From a checkpoint of a small autoregressive pixel model: 5.56M parameters, activation silu.
Rows from block 2 of a small autoregressive pixel model, named by matrix and row number. Rows with one number belong to one neuron. Each number is 128 + 24 x the weight over its row's rms, rounded and kept within 0 to 255. All counts start at 0. Numbers have three digits each. After the name is the row's rms in percent of the matrix's.
After each neuron's rows are labels from the 100 images, of 14976, where the neuron reaches its highest value: "responds to" is what is common among them. Only what is clearly more common there than usual is listed. The data: rendered landscapes of hills, water and sky. In brackets: how many of the 100, against the usual share in percent.
# fc1: MLP up (model.blocks.2.mlp.fc1.weight, 960x320), inputs 160-319
# fc2: MLP down (model.blocks.2.mlp.fc2.weight, 320x960, transposed), outputs 160-319

fc1.617 113:109137132174170114129100136078145102162129111112138141132088129136146124130141135146134158141133096124105109169156133110171187114168117098152100122131120111143191095123084139144130142119151097138081112157108145158138109108154156102169112160149098109127170108123080130118168131113121128137099152128124100086135120112077136127123143183119160144119127116123129121117151146112170145121138132118135105117118125100128142122092115133096146117107066185116113157221132123125126102095139115
fc2.617 102:100131098145135102165129095115130141154121121141143108116088128141144110158107123110123145125153149143146182183122157145156123087101110109103130109120103088109099080100157133117120104166122140156110129118123115109162122110134183103125045159120123134115110123121083117108124116117088143133142145106139151136122101146072126149127086116167140146104118175171121106133155128153117082089113117108109155153126115150080127141157145138115145132142121140103072132094143106128169069148121104
responds to: sunset (81 vs 25.3); snowy peaks (78 vs 14.1)

fc1.107 100:150139101142137193120100117136094132119130090117170090117119148139120140120138130123121076125165131122122053114136130163180131095113140150129139127164119126155142116168136185105132107147113144116120151145126144139112111126139147146086120136146151149145139211148126108148131130072085186088136151077103123121146178124138134096149128131126153163172137134129109140123129145090131127129161121147156171149154122146120157135121131131098168119116096128132157141140140171120125151096143089
fc2.107 093:130155135087086162084102129123111113125083106111105101126098103119122122146123081154154166109112115110117150118123138138120138132137141127135137092128129135219063108145161118113120133157131113119110108156144175122118111136079183114142144116146164182117173126153179079129125085136112134094103094118101153133126112122134131124164128148068139126117089138127140127151101135108105155106115106156166124124137143162149127116161155114112094133137149114136178151118108139137160101172140085
responds to: clouds (93 vs 61.5); sunset (72 vs 25.3)

fc1.743 113:069150080138144128124129133075125139139102126156145140142126167093144128120110167164150105123126136152106111102164122105130121123114096080128134198107119116128159148110125140133160120137161160152124113111130145136120135150158117137129115150095092109115111145125118141151124161113133165110141130125167149180130109124130160143139145121124102140122118121114116119097148143124133088119088155150128147150120112133181116129138103119151134138133124125179132121132120104103109093099140156
fc2.743 128:106107174121127136155121189110127135142150122120121175172131118102143137135170160125183068138129114210113124105134108140137140129145112112108131136137128129095161103153141084100144126095168119124119094130158122100130102169113125184130117152093122099120109160134122122112119124149113134096152144104169162143144136134153127152119116143127112114143130116109158145112135086107113161160150131149101096109149125101131120099139115116151129102113144138163133123105123115131113168144149143
responds to: clouds (97 vs 61.5); overcast (94 vs 24.5); dark volcanic rock (76 vs 14)

fc1.84 013:080120113088110157136173066119128105111142121123155141144106115117101126111133128157111099116123170140129146116127108148129145149115067110104152103110129122105095101176180064154159140153147084132120155161094136116093139152119132097143113127124122103107172119134119133139138123128136147121109149065137100132113117147111140100150162152127154186144126150124131085120132067124133125109086115145116116093106142135150200115121154089097124161081096136130118137161120130152185117138141167
fc2.84 008:092137160150122114111137116108109117117125186180129121142113115133140124136130134143109148092126140160187138145085174136150091124178127157106115080157138135155113155113155102146159097134121070087124148154144178126114135122143132150125129105124112131132170109142136147104104154176101153135109149128140154139104118166143127132150080118119104200140119155168099188159178122108126147138149115154071150109108153123138137128120105129136142137110142159143093128136104105116113128141106110
responds to: noon (80 vs 25.3); desert dunes (37 vs 14.5)

fc1.214 118:094133112122136123137124144102134165155109144145119140094110132162152124122094139158146116085112128111116132149125093073093114138128137087135105165139137118128147096106101113136150126138138112116102108117083139132126076103123137093149115172146095130111137081125196173145144145138132130153113124127106148137107141108114152137135092155158138129147061160137144152114123157145146111171146157127153092118150113162149137095176121149139106139137097131123126147149131090116121114137136138
fc2.214 140:124158064108114043127164149159130164115122123123115120127101125062144078113162137115090166132088152121143133109166152087139117129097146166158165136111125099132136133136141141163097141113104130118142160114128119143154140072086114133162134144133158151103161046125151138095139077145145139108103153119118129134125149151112156118133124135130115163097120096175122103129135113117114109099136099180151138107151152159118125149143121182125121147129141107095122124088135132130169115145118123
responds to: sunset (63 vs 25.3); snowy peaks (34 vs 14.1)

fc1.94 112:125087137094157162146131133136133150096109122108142119118090122114145133161179144134129093117100132121121134100131146153105188132173105135139134132150104132106122063124149104154135144144134179172148142160099113118121095105114103137130118101155132125104088114101161142135170167098115141141119096141122107127140131113138136074125125128133106129134132106140121131092119119158164125135182164101129134135139152139093090107087141144108139130162121111141124126107098136089115137118093130
fc2.94 111:095102157151131145094147168144141136129126132106108120106131108139117141120080107125124117115179131102126157130127107128113167142165127143123145166136131140098124155156170100089132093142133139122108106102119139130128108113122087151099134116151078099174136107124130169146159146141140122130116157083154115091099112098131126075112102121082155120132119104117130125135137104106125126162118114101104124159144140095138160094067135117111116107126170187154131151099177121097091151117135127
responds to: noon (61 vs 25.3); green hills (35 vs 14.3)

fc1.559 118:138196162110167100145144102139136140130120104100112115133149102105130102100114123133135126142114098079145078113086145114129132133109119131147148168165141124128129175142107145104122110133142132097142133144100123130086126123120129141098101117166125133168155106123140123158121104113101102105120197113099080117127132094092135120188084152148123171158107099143103133111129112146148101191160134062138119107129121131145136121141127148119126133130100142134122164178166107125111162129096078
fc2.559 113:109115154156122119062126155125117128168082115129136164113153166140111132100073153134123143122147145124187113131092127142117094093119136131117138158129149109109148185091142143161112132132101119125115156135131137147134121067182151147148072163120146123125145118126096115139116084131083168143069130074081088124100126042120103121128164108093111174123120094103112122094061161120105133122122109137146080163088094122122150119142131121128156162111132147129147158124109129121100114117172139
responds to: clouds (95 vs 61.5); noon (93 vs 25.3)

fc1.557 012:148126148150129135107152089120174174133199144106146118104152166139184182110140144118153147153144146142128113123111141137113177095131128144133095098168167090144108111143162156115122105091127149097141119097105113120096119120151126165123131100117084127098136130088121088161125120083138093119156132164128123103167144081136120102118113124131110168137108119104139133108110138142128120063108154115160136146144090112120122143137154118143142090112135084139152098117119129128167105135144091
fc2.557 009:111120119128136129137129090118147116117086130101122122110095160146138161122157121135166136065152151112139110083148160130146119111143134148122108101088106142202119147156182116147123132122099072139130106138106081138149099126159146139123135106141107187137128138117133182115090109150149117138114144089109144149149144119129096115131126142154102123172128124150135130119101124089127092083124161159076126175135099119168127133169144102142122128130096146105082143111112130155100138115116143
responds to: noon (62 vs 25.3); terraced slopes (37 vs 14.2)

fc1.696 111:135106116090095135178124118136131142127097098138125149110109148093125122096111164177129114122097107132086109104124130142113138091114103124158140201135139113125141092116124133079130123108120164120127043163137173099136105123150111127107109138126108108089110170154138150134105140151142141119128140135110144159148136093135101130121110127100153125157112119108135157098118084089133120144151138145145110131136166198116099178106120154127115148122173091153139111105128112105125150118127121
fc2.696 111:172119146063129142130095123113128172163126113140115121172121140137137128130122162186182130105107124150151148153178110072154156088191110121105125122126165094145147126183104095086182114124119118144179126145137136125133088128147164121126116185110123161114161146123098142168106100158101105105124151104157144154132093130136128162117108138128099131143137146121104139154165160104112119135134139130156113127134141111125112152107131116160128078098121111147145155165182087104177161164114105
responds to: clouds (97 vs 61.5); overcast (95 vs 24.5); terraced slopes (65 vs 14.2)

fc1.712 114:133109140106144136133109123179061121146152112124149123148134157101150098158152148152110096113107123141126077141116108101130131117139130121140158136097111122121132161152140139156121141117148160115155127143152117134116142131151133134170131144163123101160168110139107136118130152114120171117114110129119096167137151135121116133131151130119115137104113121151157135118129169154161116104093129169154147115128122120152153145100113120051143137160176039168151129120123121116138094102123097
fc2.712 105:145136099133145124148095136127117143159130119123172138157094131134140101107135125104115152129143144116123123134121156101118137148118107140131134104102130101152114119161137115119130152150149106089117120135139137102129156131075140118126192117087167115114164141149151113089144132121102123118119146213128120132109125143128112150185143158085104153099133115140088145102113097109118123116155115145150142117081125115088141137155135175111086142141133114104074158141080140115204118115129133
responds to: sunset (85 vs 25.3)

fc1.665 101:089138099111126142103149128152133168104117098134112112139128157109109118104137169185103126122115095127125131140141116125153144135128162107082140139167138142142165148184170134136119098108157140128143132118109190207147116139095111113129124123132123118104153092129178142142170137129135092154087148123137099127163119133138170120100106104095177105147098133096123138147121112147184124147146130089137151134188157152138129145148109105112126153090131114126182146121157069090143139120120129
fc2.665 095:178114148057157159140096145108152101146138136180107121095117108157094158178099124127152107151166099109167129153106132117119136123141107145148102083103159120110099140132140105120149091136121146135144137123144090134137119115135125141161132118078147138118100137192136116127107147184109113169137113165119115138138114159141131135127130119111127069148151170103133091152111143122135093090126122102126103138146111087157115131072107076127140116125114164123136121123142115139127139133130142
responds to: sunset (58 vs 25.3); sun or moon in view (43 vs 8.6); purple alien crags (43 vs 14.4)

fc1.472 109:121090131128157144133138119104115126078123104168131125123113202101137131124120160135147109121126158121132141174108132149116112096131148121096172129121126120107140112072125150092150162151142140168147144086101091129101108157135074114173110131128126097116143140108143147089170138116107136101096105126121121138137127104109105127115137123156186114112118181164121130105149136161158088099149123176183138151105148148155129142112108185152150128153144145141134116096124123090112168113147131
fc2.472 112:155132137121134129137099171140156106092103180167104132082127190152156177148122136063142127140135120133117157119124116135144096081133125144129117105106149107122124070106148093085130122114130110138132125138135086138106115095111143196149119191139159163104075106121131105087101150139111119142164124075131146122136082116126122093140136142165136111114138155135144174142137109137121125165126132154118117128130118123131125139103122131117172121150125123108147158110108132136112119132180130
responds to: noon (51 vs 25.3)

fc1.81 105:161140129126148090145113106123123130095107109112123115131139122105151135127128166130098091142129151129137053132112111125124086106121142133086143105124146094140139088138159156148183145143145164176131146146114147163127132120125132142128106118147149141141135169136129139174126166145129160048159130095116173112133132112137128106114145142143097108147103127129121132139163137108133116116141126133161131072145119147159142139137136159096138068109100146156143149143166120133110149144103132
fc2.81 098:148177134126102124113156122110137118125108129106097106125149149121113119149102119118090166141146107120154146135085109121114096162166137162110135095148134101111133134066141132178165182159141159127137144105116117119134132114122133131142131088117100108128147085113129116153139188128130063138131092160120141097102095168121132096018142142136168116139171183143120119157123163108159107107148119070130110114150120142124134141120139114143109113133113140111117137116111147161126109097123138
responds to: clouds (96 vs 61.5); overcast (57 vs 24.5); green hills (56 vs 14.3)

fc1.498 101:071111123112123093115144111150118137125114093179144146133130104051143161127109158197108141098146153154087118132116115112083133152128142136151138205078112086128110167125146173116095177105105126099106147144111141135135140154165108098156128104147083059122107107116145173132132177142149172137100087124144096137130141100131091120131151107125090120123108104093150116112146123142146091130134114130112115107120129142136118120134137116126115123141147081119137168100145094121147106116076134
fc2.498 101:136158125131094113119138149161124117111131134093141102174166148121128111169119113113135154141074133149139188128121130129121090138141127150091101123126115130148098137112146169138150117113094111119116165155142125125120155110092169097082124087143119155153111109131143092138130081123122089135127090123110157143105151113127154119177131140072173074130138118169144128114105131088114157114154132114101172113132116144141127154091167118149135150127102128080101141129102149120163127118125121
responds to: noon (84 vs 25.3); snowy peaks (42 vs 14.1); dark volcanic rock (33 vs 14)

fc1.575 013:143114158141158113127132095111174144113063113143145139136108111139161140137158125114153163133097135153151140182120140117125120125115101130106136124117118147123142152140119128111142129139074094117137135153142125112114130107131157153124121151146141122198143135116118106171123164132111109128159104119129111151131141121185142103135153135152163131109086145060152092109148162155103102098138085130148164142128161116127119111124124127096145167131139158085146127091129117116137154133130120
fc2.575 010:125122101105101134144118156147163162088081154138103105134095138158153105137128117135123144126131124105218133159119164104113126095148188154098144135111106113152138120138163103122121147148114071128126137135143124136126128105145120138143132119090171133168122112129135155152092142171140096094118139132121107123152122107142108131169082144122094150129135141110148132121124156093129090145178140157074154140091093133145156145138090135108097125131125159148141131132128119142154133124105113
responds to: noon (93 vs 25.3); water (77 vs 44.3)

fc1.87 106:116101093073132136164170114143095122129142092157209134092151116111111066152128143199121106119108123119131098126083136069060144127111116118160109131138145153146147155107143143141167108104096117139175100143135159116136100158159118090088128121132077085131140147132112120136150150118117182137120152146083140176134102121141140129132127115148139141132110113146159113102144143107140108124135140150117109119145105141160136144101119150137121149132099122161147133127125109137110087104124138
fc2.87 098:115115155153107148113158131179090127115138115090141124171151159157158088103113117143141139140151134137121172104117144141115135121128103134126117118109099132141120134083104141146135129068147118136084130146140191095133149163120141094134146108142142135145131158137132125135146172130172132106109088153163137139093140147133153125102150132087124135084105101131125091086143099142109153155104126129129092126089112123136136164199110127127099197096151089160115138141091143164108127137123139
responds to: clouds (96 vs 61.5); sunset (66 vs 25.3)

fc1.256 110:127169120135121140141135100135093099156070091124159154134128131133123119137119116135114110107087091127082122092116135152140123126086132133177134169121107135125167146109111164156126107107133185142124134171117168163115148096170101109157130147139119150105180089098124122156131171128141149110129087119164134100157135099101122101122140105104097150157127127111078122107133149130125081110120121119143115089128121184142090138127146107096135126078132133134151149161171157147076139166127117
fc2.256 108:101134090125122129126165127103140163129151106140166145144117100124149143096114135136147127125130141133108114113086124115099114086167104120112103123122130116124125154122154180132131096089089148100136101107124174142122104077127163113149139143111083108177165138140159174118140113136157176166110132080167091104090135077100111113127107120079155138163165131153131085126130115157127102153131098120097104098150145153096103120127149153123159155117122110146141165132125158130133153161103091
responds to: clouds (94 vs 61.5); overcast (89 vs 24.5); snowy peaks (74 vs 14.1)

fc1.469 115:148104107115134135177145147162119124089095138153161144128122128109136137102125146127120100143076158104090134117134118121165128124125148137141144175150106127128142114101121150131118131112163115099151119127085164108105109134123119090139084137128154098113131126122182121120096101117145136102141127115083098113132123118131109114134091117156171122181137145128127184112125121135135129164145127085166133142157162191122123117154136111118124137146093058133115130157153137109150103154156085
fc2.469 115:131091122101104141178170121150115112122161094162127122133159156097086113139131126153148138179121138150158143125122102139169081132125088112080150078145146085115085087078111143107135162096143127107165146087155098103138119078114127154118107110116101145170112139117129085147112101125101098121166113133129116131117131153105116128096101119130148097150143123158142134111117121121117130134172103084100138138136177111136137125085138121192098123118070106121081119124129112104115137131131110
responds to: sunset (53 vs 25.3)